From a checkpoint of a small image captioner.
Model: encoder arch swin, encoder norm layernorm, encoder activation gelu, encoder patch size [4, 4], encoder depths [3, 6, 3], encoder widths [64, 128, 256].
Training: 3300 steps, batches of 64.
Rows from block 9 of the image encoder of a small image captioner, named by matrix and row number. Rows with one number belong to one neuron. Each number is 128 + 24 x the weight over its row's rms, rounded and kept within 0 to 255. All counts start at 0.
After each neuron's rows are labels from the 100 images, of 14976, where the neuron reaches its highest value: "responds to" is what is common among them. Only what is clearly more common there than usual is listed. The data: dead-leaves pictures: piles of overlapping shapes. In brackets: how many of the 100, against the usual share in percent.
# fc1: MLP up (encoder.blocks.9.mlp.fc1.weight, 512x256), inputs 192-255
# fc2: MLP down (encoder.blocks.9.mlp.fc2.weight, 256x512, transposed), outputs 192-255

fc1.239 [140 140 100 111 163 157 115 104 100 113  95 164 112 132  97 137 124 129 124 109 133  99  96 159 142 133  89 136 160 109 167 110 115 143  96  93 134 137  86  92 173 157 164 104 129 144  97  77 112 137 115 104 129 152  86 130 149 153 104 162 113 121 155 106]
fc2.239 [117 136 125 109 121 126 165  97 105 108 165 174 134 126 127  96 122 102  91 168 156 111 134 129 130  99 140 172 158 145 157 134 146 121 164  83 169 102  86 106 180 136 115 131 149 134 137  96 106 104  93 115  99 150 155 162 179 130 135 167 104 118 111 161]
responds to: vivid (94 vs 14.3); large pieces (64 vs 33.4)

fc1.230 [159 164 160  89 119  93 144 147 140 121 110 101 121 148 130 129 134 111 149 107 148 172 103 107 169 125 167 112 123 171 126 113  86 164 105 131  78 150 110 137 169  90 184 104 138 171 118 160 128 146 154 151 168  85 161 144 148 125 125 156  86 149 149 143]
fc2.230 [178 138  93 149 139  98 100 113 138 137  93 164 129 131 121 112 167 121 105 127 136  98 112 131 159 167 138 159 137 159 118 110 139 159 122 147  90  86 129 113 119 132 123 104 100 129 128 118 146 119 157 142 119 107 134 130 142 101 130 135  94 100 111 142]
responds to: earthy (73 vs 14.4)

fc1.384 [114  96 173 154 137 123 131 139 171 127 102 159 127 123  93 135 113 145 150  93  79 127 118  83 126  88  98 155  77  93 157 104 146  89  90 121  99 105 139 165 152  94 139 100  97 114 164  84  99 172 150  89 121 108 157  95 117 148 119  88 163 112 102 110]
fc2.384 [116 146 146 136 120  97 137  94 150 127 109 107 144 144 126 143 126 133 103 168 128 158 129  92 104 119 115 115 113 123 139  90 108 166 169  86 140 106 130 102 101 107 136 119  98 162  76 111 132 127 110 162 121 155 165  96 125 158 159  81  93 166 132 113]
responds to: pastel (100 vs 14.5)

fc1.93 [ 94 123 117 109 145 163 167 110 144 154 128  77 127 134 125 134 130 127 149 131 165 112 143 161 154 135 151 140  76 129 102 141 103  84 116 145 121 139 140 125 117 122 109 171 123 123 165 128 123 156 143 162 160 173 146 162 122 153 126 174 151 145 142 114]
fc2.93 [126 130 148 116 130 134 114 144 146 118 105 143 115  88 159 150  93 128 128 107 144 121 110 143 133 173 120 106 155 146 122 118 177 148 135 146 128 118 135  97 105 201 107 164 122  94  80 113 111  97 138 109  90  89 104 144 113 112 133 149 154 131 151 142]
responds to: large pieces (74 vs 33.4); earthy (71 vs 14.4)

fc1.439 [124 117 136  99 125 147 146 134 172 139 166 131 180 152 137 171 107  93 156 133 130 155 159 163 146 122 108 166 116 139 129 118 111 163 141 124 105 143 157 114 122 104  98 142 135 117 146 115 122 116  85 136 137 129 142  84 131 146  97  70 114 124 115  99]
fc2.439 [114 108 109 147 133 128  91 118 148 143 134 149 144  95 110 158 137  89 159 149 127 109 173  98 156 139 124 132 129 143 135  98 114 173 133 114 122 131 160 155  79  94 105 119 113 149 114 166 110 153 127 148 115 115 137 131 103 141 122 101 139 132 125 128]
responds to: dark (100 vs 13.7); shaded (76 vs 50.3)

fc1.494 [124 110 127  80 112 119 118 130 173 139 122  98 123 171 117 152 125 112 123 144 122 123 163 121 141 131 149 114  98 129 118 100 113 150 126 127 162 146 151 128 122  89 111 157 108 113 100 148 118 130  98 131 139 158 122 152 160 152 119 104 105 142  83 152]
fc2.494 [127 134 164 135  96 159 134  94 100 140 167 111 156 115 120 164 110 126 112 150 124 130 165 148 150 153 106 172 127 168 137  87 111 162 148 127  90 143 162 114 127 124  64 150  87 111 110 157 119 114 156 158  86 109 107 140 126 123  91 145 129 155  86 104]
responds to: dark (100 vs 13.7)

fc1.326 [ 69 128 117 137 191 148 156 145 153 128 129  97 131 105 157  76 116 119 113 111 151 142 134 128 124 107  97 127  81 132 147 178 108  86  95 183 153 145 110 112 147 134 137 183 125 116 114 131 138 104 150 102  93 146 130 127 113 141 106 104 180 169 115 134]
fc2.326 [110 154 121 114 165 149 122 101 152 103 167 136 121  82 126  93 128 141 115 121 144 142 135 110 112  98  87  97 106 113 152 145 155 117 153  99 142 134 147 121 155 144  97  66 140 113  91 131 149 125 115 111 105 114 139 119 138 125 135 132 175  99 149 125]
responds to: warm (100 vs 14.2)

fc1.14 [156 183 171 144 180 154 156 141 119 146 124  85 155  92 103 104 103 135 170  75 138 139 125 171 100 128  95 118 136 140 111 134 122 127 151  96  84 108 136 114 125 117 150 168 102 160  94 159 107 149 125 107 145 141 175 121 155 164 154 140 123 110 143 149]
fc2.14 [146  99 113 101 142 149 142 159 106 147 130 151 114 101 103 168 126 100 132 164 134 143 152 115 102  94  98 148 139 153  98 145 113 160  97 107  95 140  89 149 169  96 163 141 158  90 146 150 105 120  87  99 135 115 105 128 156 126 138 119 134 119  96 113]
responds to: cool (89 vs 14.4); large pieces (74 vs 33.4)

fc1.117 [113 141 135 144 130 129 151 171 155 116 104 132 158 139 172 152 131 136 100 148 162 165 144 151 178 104 116 103  80 119  96 100  91 158  88 114 128 160 166 105 103 134 143 140 129 145 139 162 129 149 114 140 149 121 175 111 158 124 156 141 113 160 101 128]
fc2.117 [128 107 121 130 149 132  91 122 127 157 155 184 155 109 131 106 131 104 110 135 138 125 142 124 129 136 135 132 119 143 100  98 116 152 164 141 115  79 142  93  99 148  75 129 102 159 122 143 137 122 122 103 137 118 134 110 139 175 127 169 103  94 133 136]
responds to: earthy (100 vs 14.4)

fc1.219 [115 106 110 134 126 148 113 101 125 128 157 137 109  87 144 161 108 157 140 142  94 131 150 112 160 113 160  92 141 138 111 140 110  97  98 165 162 100 140  94 164  84 168 103 165 108 152 135 103 108 155 126 161 124 148 114 129 129  99  83 121 123  90 125]
fc2.219 [150 142 121 109 177 118 140 140 130 146  98 147 156 125 157 114 134  98 137 138  92  90 145 132 126 117 125 148 115 123 134  88 165  99 168 124  91 127 150 161 109 118 140 130 107 175 116 151 116 139 124 135  95 138 164 114 114 129 167  96 125 159  90 142]
responds to: pastel (100 vs 14.5)

fc1.374 [158 107 140 133 159 127 166 137 119 113 123 130 117 163 152 176 134 125 154  98 113 152 122 149 167 148 137 146  91 146 103 135  83  91 105 146  86 128 106 173 116 155 135  97 142 172 101 128 130 148 133 182 178 129 113 168  98 139 158 117  89 144 132 130]
fc2.374 [183 127 128 146 162  69 130 162 121 126 142 128 122  91 114 110 130  88 116 124 135 142 124 164 159 138 129 147 158  98 172 125 114 148 133 108 104  80 105 152 155 121  75 162 109 167 152 166 104 141 123  76 149 131 103 117 143 118 152 144  83 126 163 112]
responds to: earthy (64 vs 14.4); vivid (36 vs 14.3)

fc1.327 [ 93 142 163 111 139 138 155 133  98 138  92 117 151 125 142 143  96 151 147 117 114 174 149 123 108 142 149 123 111 141 146 118 147 132 123 135 107 139 118 178 105 106 135 154 126 109 154 151 147 141 160 145 164 143 133 107 111 111 131 146 109 120  94 147]
fc2.327 [133 153 137 124 136 127 125 117 107 101 165  98 121 103 148 126 100 132 156 174 139 160 170 102 114 110 163 173 119 135 148  72 152 148  99 116  81 119  97 106  73 153 129 129 111 145  97 151 138 118 129 151 109 139 133 131 130 126 147  98  96 133 124  96]
responds to: pastel (100 vs 14.5)

fc1.415 [138 158 107 148 133 132 141 171  97 108  91  87 167 100 102 141 142 108 124 150 104  95 124 132 140  89 106 135  88 152 143 116 123  95 128 145  90 157 116 157 141 100  92 124 138  85 136 169 156 147 166 147 165 162 103 137  94  87 102  92 106 112 130 126]
fc2.415 [164 110 142 137  97 152 107  99 159 114 150 136 159 144  92 107 114 159 129  99 102 130  99 150 111 124 139 114 104 108 112 114 109 165 155 169 137 110 108 159 155 129 129 109 158 121 160 117 135 101 100  96 128 156 173 138 109 162  96 165 165 162  88 101]
responds to: grey (100 vs 14.4); large pieces (83 vs 33.4)

fc1.10 [109 128 109 142 156 116 163 145 136 125  90 140 130  92 106 139 154 152 130  97 165 139  95 141 137 135 123 110  70 134  99 115 104 130 145 124 107 118 111 147 140 150 146  90 152 163 165 111 117 170 111 151 136 157 149 111 140 159 122  93 164 145 123 131]
fc2.10 [130 146 135 130 158 169 164 156 119 112 125 150 133  99 173 134 147 148 155 148  87 125 161 113 166 100  83 150  96 138 112 131 106 154 136  97 103 112 174 100 133  80 110 100 147 134  96 130 161 159 120  98  88 116 129 126 128 139  99 100 155 168  99 124]
responds to: pastel (100 vs 14.5)

fc1.152 [ 75  98 113 116 152 119 107 125 136 123 130 153 151 114 120 155  95 120 135 157 107 172 116 157  95  82 109  94 134 153 139 149 135 142  96 146  95 121  85 126 123 134 153 145 145 112 128 131 147 102 162  95  91 169 130 139  97 120 103  81 137 181 115 127]
fc2.152 [114 158 116 128 145 132 151 106 104 164 121  92 117 105 170 150 116  89 136 115  93 153 106  86 141 144 158 163 127 147 156 133 151 116 136 150 168 112 106 140  99  83 102 161 121 105 120 100 154 152 140  99 127 156 146 141 139 147 138  92 128 149 102 141]
responds to: warm (69 vs 14.2)

fc1.304 [141 143 118 164 140 121  89 112 140 166 164 136 153 156 160  99 146 107 126  99 140 127 140 147 146 139 140  96 117 160 120 152 151 139 162 104 134 153 161 145 147 116 108 111 116 140 132 122 153  97 148 169 157 105 137 150 143 160  89 136 178 163 154  92]
fc2.304 [ 88 128 110  94 154 108 164 141 153 124 164 101  94 131 137 120 163  92 117 102 121 105 142 108 129 168 126 101  90 101 163 155  91 101  96  91 110 144 108 130 118  98  90 161 142 145 164 119 118 140 159 160 133 148  90 133 117  97 132 148 115  95 144 103]
responds to: dark (100 vs 13.7)

fc1.250 [125 174 131 111 122 172 119 153 118 129 148  96 124 109 127 169 147 125 154 110 147 153 115 143 174 144 146 121 104 155 109 152 118 145  86 143  86 154 104 115 111 103 108 109  92 151 130 146 109 102 129 156 127  94 169 156 133 163 151 148 105 147 106 141]
fc2.250 [184 109 126 101 133  85 130 147 105  94 123 162 122  81 115  93  79 159 116 109 108 103 128 127  98 144 138 142 163  81 145 127 152 128 120  91 171 124  91 117 148 187 141 142 163 115 141 119 152  87 117  72 107 110  88 144 158 142  97 154 144 133 163 139]
responds to: vivid (91 vs 14.3); large pieces (71 vs 33.4)

fc1.159 [145 138 121 106  89 121 139 125 108 102 150 108 157 126 123 113 163 107  94 128 126 115 149 135 105 102 165 113 139 143 103 133  92 103 136 130  84 140 134 126 158 150 144 128 126 173 122 176 138 163 145 100 162  94 156 176 130 139  96 151 128 131 111 128]
fc2.159 [163  93 151 140  82  88 150 137 113 139 119 120 164  95 139 148 163 116  98 150 103 125  85 144 122 147 157 129 137 108 122  88 121 165  97 156 154  86 140 161 119 157  90 104 122 138 143 109 164 134 154 114 118 143  98  91 126 131 164  99  98 147 139 109]
responds to: earthy (100 vs 14.4)

fc1.182 [137 140 174 100 113 105  94 164 179 163 152 121 128 125 123 106 147 153 124 139 133 139  87 153 159  98 102 111 158 116  97 107 154 151 159 147 164 147 139  97 138 144 125 116 151  97 145 113 139 137 157 168 142  94 160  93 166 162  95 127 127 163 159 153]
fc2.182 [131 169  86 101 124 119 173  83 147 125 137 135 144 148 103 151 153 135 146 118 111 148 141  96 136 138 148 139 146 167 114 146 142 151  91 145 123 161 119 161 104 117 125 125 101  86 110 113 142  94  99 170 108 134 139 101 155 120 148 106 105 116 141 116]
responds to: cool (98 vs 14.4); large pieces (61 vs 33.4)

fc1.258 [105 111 168  89  98 142 133 160 122 109 135 132 148 101 112 124 141 139 167 163 144 132  90 143 153 159 103 102 160 125 154 118 162 149 125 118  93 106 153 123 131 113 154 163 134 116  85  97 142 153 147 116 156 132 131 157 160 122 149 133 158 133  89 138]
fc2.258 [103 105 162 146 122  97  79 130 125 106 155 161  98  88 104 118  88 139 167 120 105  89 144 167 104 131 153 141 128 105 120 156  97 146 165  88 126 161 152 109  86 120 130 126  94  95 134 117  98  99 119 132 170 141 151 117 150 142 102 141  96 121 158 127]
responds to: large pieces (95 vs 33.4); warm (54 vs 14.2); earthy (45 vs 14.4)

fc1.252 [151 155 157 105 119 121 100 164 104 105 126 135 148 148 178 165 122  87 148  89 157 144 152 140 108 118 151 155  76 150 142 122 124  88  90 105 135 128 146 128 118 119 170 146 146 143 101 135 116 138 108 118 135 168 101 161 140 125 168  96 135 119 117  93]
fc2.252 [147 157 159 149  96 149 127 143  97 145 141 146 105 136 147 120 170  95 123  96 109 109 152 100  85 121  96 113 142 114 121 115 113 141 145 107 154 147  84 116 145 107 101 131  91 136  99 116 105  87 112  89 162 161 114 158 145 119  93 153 147 114 119 135]
responds to: grey (98 vs 14.4); large pieces (91 vs 33.4)

fc1.170 [112 175 159 154 173 151 154 157 123 132 128 114 121 120 140 132 127  99 159 140  92 122 131  97 141 141 120 156 145 128 116 132 123 112 135 115 143 145 125 110 102 152 130 115 136 124 156 155 129 147 111 175 111 109 144 109 158 124 131 100 170 119  95 112]
fc2.170 [ 89 108 107 136  90 119 128 142 154  93 100 162 129 100 155 155 163 137 147 162  88 108  93 153 145 163 142 128 169 113 118 165 100 148 106  96 126 137 159  95 159 144 166 135 101 109 118 108 138 123 122 101  95 153 152  97 111 138 118 120 162 104 109 150]
responds to: grey (100 vs 14.4); large pieces (77 vs 33.4)